From a checkpoint of a small self-supervised audio encoder (BEST-RQ): 78125 training examples.
Rows from block 12 of a small self-supervised audio encoder (BEST-RQ), named by matrix and row number. Rows with one number belong to one channel. Each number is 500 + 50 x the weight over its row's rms, rounded and kept within 0 to 999. All counts start at 0. Numbers have three digits each.
After each channel's rows are labels from the 100 clips, of 14848, where the channel reaches its highest value: "strongest on" is what is common among them. Only what is clearly more common there than usual is listed. The data: single notes of 20 synthesised instruments. In brackets: how many of the 100.
# convs1: first pointwise conv (model.blocks.12.convs.1.weight, 192x192x1), inputs 96-191
# convs3: second pointwise conv (model.blocks.12.convs.3.weight, 192x192x1, transposed), outputs 96-191

convs1.154:609471500534471533528530441480508508447494452437533606529460359517497599534501428539469495400465545583424591465474497522481500511503523495632537491526485562404502495447505444458540471404499474486590469570479488470563503548476505480520505514448494469511470534495529540552453501521472514492
convs3.154:573513499596569429489401566502490493526518498412529668542464495521540415504468378562482572534473527535511527558507513560497484542456547506521450554496404406413504486501500413546548499558486449438451466483502540509486460529492512469509485476494491482513479469431400478495569522531484516521
strongest on: D (40); square lead (30)

convs1.191:506425428615507500477466635554462438561511502539475397460549438418572527456549494529450431642461551473437504419551490456532539558459444565480425519525485541518547529448429496528594476495466521412472491500460498497645385524424469577559541522492519492545478513525518525439431481445492556492
convs3.191:480469595502528524426533630570463507400529414539424495535593517560513588463433431509498494481461440538484568547492515492532500553535627491509554526480469648436477470650468465556396502489465523489466518548523443480403507537472469516525512470477431488533480567532418505460434503521559578599
strongest on: octave 5 (67); square lead (36)

convs1.188:439491532422522440552548477550558519474414527484503509490474552495565487466490473444479493513526482505551456455395492526500385522487520459443470540485530488516630455487458433518450487460533514563538415520453533547468540624566490463519536562518510404369539467495508493505463481587482567538
convs3.188:512608487517506476483492523546486506488532482566476561522544509506402520500456446562515462553575550509413405462507463502555523532465554534476368464434429508573568480460529528521478546548451485530555457547523481515434536505454485512455493383584476446473591539480441456487514476510543419479
strongest on: mains hum (33)

convs1.190:515438448564448488492540506486524510485434542468462532520470457629472565498554470483458450443460467432551469486600465503530421382431495562473492463600509498520515528490488551437579581463535468462457548524510512476507549518492468535529506536508641461515478532540528509430501503499526389503
convs3.190:505438511349527450466473451582477547499532551437552508510551493417520476504479510601540518518521500425490437580519497375427427494547526589494484389479470381555489499482483497509581495504513526581543473443505421456517470539541438509499522536500492375547570440431460566493438508465442475506
strongest on: octave 6 (42); square lead (25)

convs1.140:536468520530493519545575473467553515510412538515549447534530560579518502493569521525535467586527483511602445541492527444502208454507594476538474476521567512463497502448525567497441446441469490462502534457478538562493558442489485467539562505341493456504492501456522523561460525503485578585
convs3.140:559429551525498504445516586545492555529575484550486591513447480431472511471485429483533511478459432581477493596561525629485451515453489466579445504614485560487465429423466519433478431472491437533557456431452476541433492549493476485459430507578548379428502489577535464517534570503318482535
strongest on: mains hum (73)

convs1.143:506462470597582481411454572620465532408613414454574449487526504662487468484547492446492488550435427490482442519497479562564450485571493615516519554509452447547483570562524520547547490534516489408403413526524509599479492482537399462568533478426452483537485520571512528482411501522450503502
convs3.143:481574518557513514504509486411456478511581485550549586336595520527451517561544469471536451631462452601593590473528559515536530561540556546494479522488510523550488466490558421513478455527513532444505576545547532508471484538504475525512602480455471488496503553545562492502398507422516567632
strongest on: decaying tone (70)

convs1.40:537513531432507430588422519473494477545558469495466415482499497556499499481445499561501577514524494520459501458479467736523602492505467462413501529569513543521517496520494457430536493512498436538474490545475453487560476521477516563531500539497472536462530636615553485502576437499547486498
convs3.40:518487522534461495486479432562386489578519501498535433534558487456517569487657509554515472497534530543534527416502471470574522503460526483508539572441384419427481475443506492475465541485459527476502453557498468545475407512428465534484501557637414478512469464457461495493535479484468536497
strongest on: mains hum (92)

convs1.167:479544467546625459576511557515565467502542507462537528545509510544501463484474497419574443436475484460465551571512509499556615524489532556469468533434514514552540488479578463571553449445500535440446585505426558500501511463494491493519529545472589487518486498434491457596579482484389485494
convs3.167:471520424455511568478556510537478485489499483465504480515420575525501496514538528540458460448590508449562502555438572513522539472512534452476527533517419491558484545476628537572524462501508518439594510495460516531550519481506436496571503444465617494515573417475536422551502474551465540467
strongest on: octave 5 (70); B (36); note: B5 (33); square lead (26)

convs1.148:444554575493576436476539533417458552307493592593456506426518573370409482557491477529533526519521462525525471460569567507505526509483537496573552511471518474529440570468498484489434537453445475496580542424490437506490569499438433423551526535529428523564503534540371448471485515508510481558
convs3.148:454437473536511416501443508456407495532584513425497503468443517455436491567455545433503527529484516537447545532530488452490489434559468488496563449531528443525501592601492470479557561506289540554483467502475462521423469424502518482458467446484399541528512455582543515611488411526525563512
strongest on: decaying tone (73)

convs1.183:496456481402516546491418483483504504428499486481503420513517666565557485522466517425501527524428500490434478513545465484561468458540513565461471499519483555490511521539510532453497411454561439444573551563409487515560564489503445497543496533427545506536491533496519536511578524363461432598
convs3.183:484502427469458464483453509560500476489419521531478504506529475460487558515572466552591404496496529637524537508507515522534574517488520463553497505580432510458558449500552509532504538403470521492480538525435528470525533538419559513597467479546536527481604597593448576458461499493438545576
strongest on: decaying tone (74)

convs1.17:383561416533420519498536493520511567445545478421507498494400586578427470422507516455486411505512447523537539498543498509543579453555475462629474519439515503468540627459493492496472526617488470571453522548541375466485510561415607467516444529466479461569459464473459445475493505509545498562
convs3.17:437513479523594540548503480522443482504503496435448491533568537501419498563447550482558534551569542553498441483466503459465511413564542555495537448496528625463441535440533409471461477628524566585491473536456576502461513398451423599499421450480427474565467561477443448473511527549488561517
strongest on: decaying tone (75); octave 6 (45); vibraphone-like (32); instrument: marimba-like (27)

convs1.33:533530470494720450454485520533488581393505454396455479617484556529449413477569578476483493465438533487522428532406522446483493581398422532477552506532535553441514391510536503509546516483424488468446471453454475508465516544501529458453522495499431488526403492473572610480496478643523403458
convs3.33:561534500538459450517529543491530530465497456485404505520476524477486445451529448533422468421426449462550532458545439550625468488511451505525537381538576502527545532486545541528498428488532511610435505443541518547438498540584569529523415526409444526461472492400596425487531428475521447461
strongest on: decaying tone (69); octave 6 (38); text has "piano" (30)

convs1.189:462412529473435525504507589390475518449544479510468459557493534523477402544555460486458520469607545407504496534584482501531594519565498502533459463499575479574495461485539511472584534504543439453522389530514544505459543527400402570471553472500468485487593408528539437489464449466557623563
convs3.189:385553429484563489473561420482554503443462469545552546518516471537551585545481492480542482551477497466548442445522501509525564474607541534486498496497501470415430509422501462435439578547472545437399534491515560492548539441558511455581545428515516412453375522425564502538543454507528515491
strongest on: octave 4 (88); A# (32); note: A#4 (30); note: A4 (26)

convs1.111:431387324510570531525528466463397533447542456446593563438535491429485534480599443507515490430512590373471450468526469481610556460511577506459539477582513450570547553499523508489467620549535646421584527568482480546425469516472542494470491508539475551562459467522505527577506465483527520542
convs3.111:530382494424423487509534539585460463485470464424588482471505588457526521530493554490447547553399591592452495464457476475556536434416550462470439480538544552507467531561505524461500514497549577580536520535545572558541539511607536536540468478537606546493584486467499469537543562547567565621
strongest on: mains hum (37); square lead (25)

convs1.67:528461536572544456462522464475590484457456583482468433443500465411525433439550499534502491555541477505461584502505513506462506463429430494521541428508461338524513628402515508554580627479457535534504609420497521452482656456466482540548533466433471538492548504488543502372529579482511499523
convs3.67:630528522513508395488483539549425480523480529480432529528466492512397509529568486503385584476401522490568415489453479463481491515492390533427530474439421447440502549418567573467474486517421490466489498496475513562463518501532476460496545548471525541547546369538424543549588557528475458451
strongest on: octave 6 (42)

convs1.20:540552500504495407503516566497527511584513529486513507462488507564490524488485486433643631502568487517546532516547522504496485507557441450573412402472476439458487489494504552497585415538530433521562464536472436563464471505509442639493557522499509523506479525516550497494535518484566447620
convs3.20:504515526481523475451497483451469492420543528383486558493442475516472472483394508562468555459440541462483479462453495594530439503451453471548382603429457441569530522497525429567531459456572459486432476492537519452486529477529537444510507496471425519523472527511421521592413517469390525474
strongest on: octave 6 (39); organ-like (29); G# (28)

convs1.119:475532554511519410512572439424505516417445780517530474553503479579563484410540506464591489503520552401501501492529476527478494463443492488514531549489460460497486536444494534472566458531541496492558461502501497366495573562491502474426525472465434484543539527570522470526503436500467442556
convs3.119:519452433457417510481504557490460530463505595525627467467527643524563563552472443457500509456486502463478463572473485424418412555476464563462493464575433483452555537565525488540468459522478552500526417450509455426529448537511486536456402497491529513565449492480475475441531548490479575453
strongest on: D (30)

convs1.156:491441368540518552400528444437473444377566492521611590443449497507601461515594469575515442467465477491461543522538466545470532516597476474504471498570503619562410517516432549445453495533494437549543558501526443538505549493567562468573535546530391500548464411465562485486492458464505392516
convs3.156:577434498513406537566620501489467490515536516536395514449469469469436490525488555526459556473528447542506442537519529539506463463568463465487475580422521496462529426563530530462587498421525490459475423455448492498485468526439559419605542444558537450498633551496554531501441522510423538576
strongest on: square lead (35)

convs1.60:474521324463478498477494526547405502431427545631613483574518570619533408510511478474451434573403544607440514567497507481518519534493527487470459499465499508529489429534519534468461410520485566469506452423555517534471461453548471592467559546529488439483420426501446480537540584591514459572
convs3.60:492497527394572407475492526467507480445419489512375465398494494498453444457476469579405501432487460522491444536514560508557443479449518510496412448454456473570453479531468556524496524576457459443525539465548436389373501554528517485528580459467499481443438338481489475440530552573536445483
strongest on: octave 5 (50); vibraphone-like (31)

convs1.157:477528451474550593543443537405466488507507529484503474501620414480487496525546508464526610477558476504528469516472529577577500483577466491449484520505476536518414591505599454455563529565517365457532486556518549565464500479460497533543503625471507476415398491512572443544527485548523479532
convs3.157:527509440575494417528605574505530516629541496472491491484552573548527533487467488484544533499458475503422549495566459430424498503453532570544606510520522543551422476520401603498533582562548409514416573494477585469490574506436421473485545511536553454528476424519473539446499482547452559523
strongest on: decaying tone (74); octave 6 (57)

convs1.9:499474490469550477476518553483448508432461452490515553487490539558522422389470477462428426413497474559511479550577543493527579509468506560515519596510486519547409573463468532478536528563563568500441491527558541544491543531517474508454482520494404511647417498512498440467518445499439495394
convs3.9:560542478496475551560457512572491505427510482569642519488499494434525416561512473489498524493554468485504494500482487483504457513400560546509480477503494446547612556455549485426529450474538552534445502560521500597436479558483505553447506473439454498471598431479560525427380476398486376473
strongest on: octave 6 (50); organ-like (35); F# (35)

convs1.174:463498486437421511588431589413556538571454570517429503505552509557509586582483504541541485550445495501537504635530469493519563492385508517554555523471503455465458453581417530413491540471458462478495448521479467502505465478526547456456503458559504527522450531398547573450497548433527538500
convs3.174:440473500516591561510596485561505546378561496470516501539505583531469477617494577651477524562544492498461492449542540520429540472404504529544517468579650486506599517487517535444528507477437468527507518409495516474578445481555542491490525403559518529522529571559506525523566509381515607523
strongest on: octave 6 (38); F (25)

convs1.16:574521477417410540464505500416542458445510543442419532493546508474567481519536532497511536460511563500413484520547489449523498583538504488496480545484535400509520421479508529508543413411457424496519541576482485469546528477529439505447384428550485451502470505416538534460420600466442440464
convs3.16:513468479436395539407545561544527539527550399474506595513473461506568499520509455456513562487565480474427493481475463534541474544581508502450486519402527525511541532478480483595476441324478501526477476477507525582461519469545440505503568482419548433492450511465477533576497441587473538479
strongest on: mains hum (49); F# (28)

convs1.61:533489604501484570463527526572488517382494504466602544550494508576448490550457478500436435380445503571520453503532496472581496541456574606435505445589493502422380530385505437481570425511597424562541549461523471493452567480574520464489556540527516502482437531527480499541435571478518542450
convs3.61:487520511463432466528533554501512492547465497426626544516541522484520493567530455536522487469508540527451470545522488483424463531580480466541522497547372488492510465548456629458431444476480515465467547544494409477455509528494449439479480555466476436493388535470530482577485453448531540420
strongest on: octave 6 (52); C# (41); instrument: organ-like (33); note: C#6 (27)

convs1.66:486567551437554529484472475528456485548472565473547453512438502483500492478590459396458466523595486508594493504484546441454456520531476548538510452515514536529430520507490493497582483465439563487414497512553487608427519528482441489448496509499489421470462557531496509499491486452541584464
convs3.66:492489488615478576477541476487500481448493503390530449439501523471405558467462494528529553504577488414392532528467452366500485435514544465470451444499585516474440501493506505455590527549475513470438450442561571508558515467620538508533558567565514529464468512479471482491513467489522584393
strongest on: octave 6 (38); G# (31); mains hum (28)

convs1.114:463479524456498503549612492539489571442457453532475528541544490560433427442436551751556499529458501502523475563541454541544473479510550483503483555507531547535444500435461455472498519554408489423448462544515478557493478474481460483443570551533430491498515452491497539582483521473480483553
convs3.114:383500471501491465500423551541449477401564484521446549382409469491505542482428403594444455474509477436521489527533530530502563496574467565538517446492512397514527504527433476471548630438457541615451521613527503494567504477446511470503548508499439529459520511501500587560422446483578468562
strongest on: clipping (25); text has "clipped" (25)

convs1.57:496527457463475486455453525435479513514609496531468490443537565675435503443488448615395436511490502536482471595505572500618501469512471387500446586512516447479446575527446441498521437541499497527411472558503544544538512459505529497495522421496523499539459491567470492508606429420525520534
convs3.57:513527526498500522515546509433412459426478563459489582452571526468495530486482581532586614575479593582517561498591439522497480535499565523506449487420498466542582458542522486391414507558529586467494442412501514442504445574478504551492374481551499496411491583501504533517564459455442458426
strongest on: square lead (37); octave 6 (33)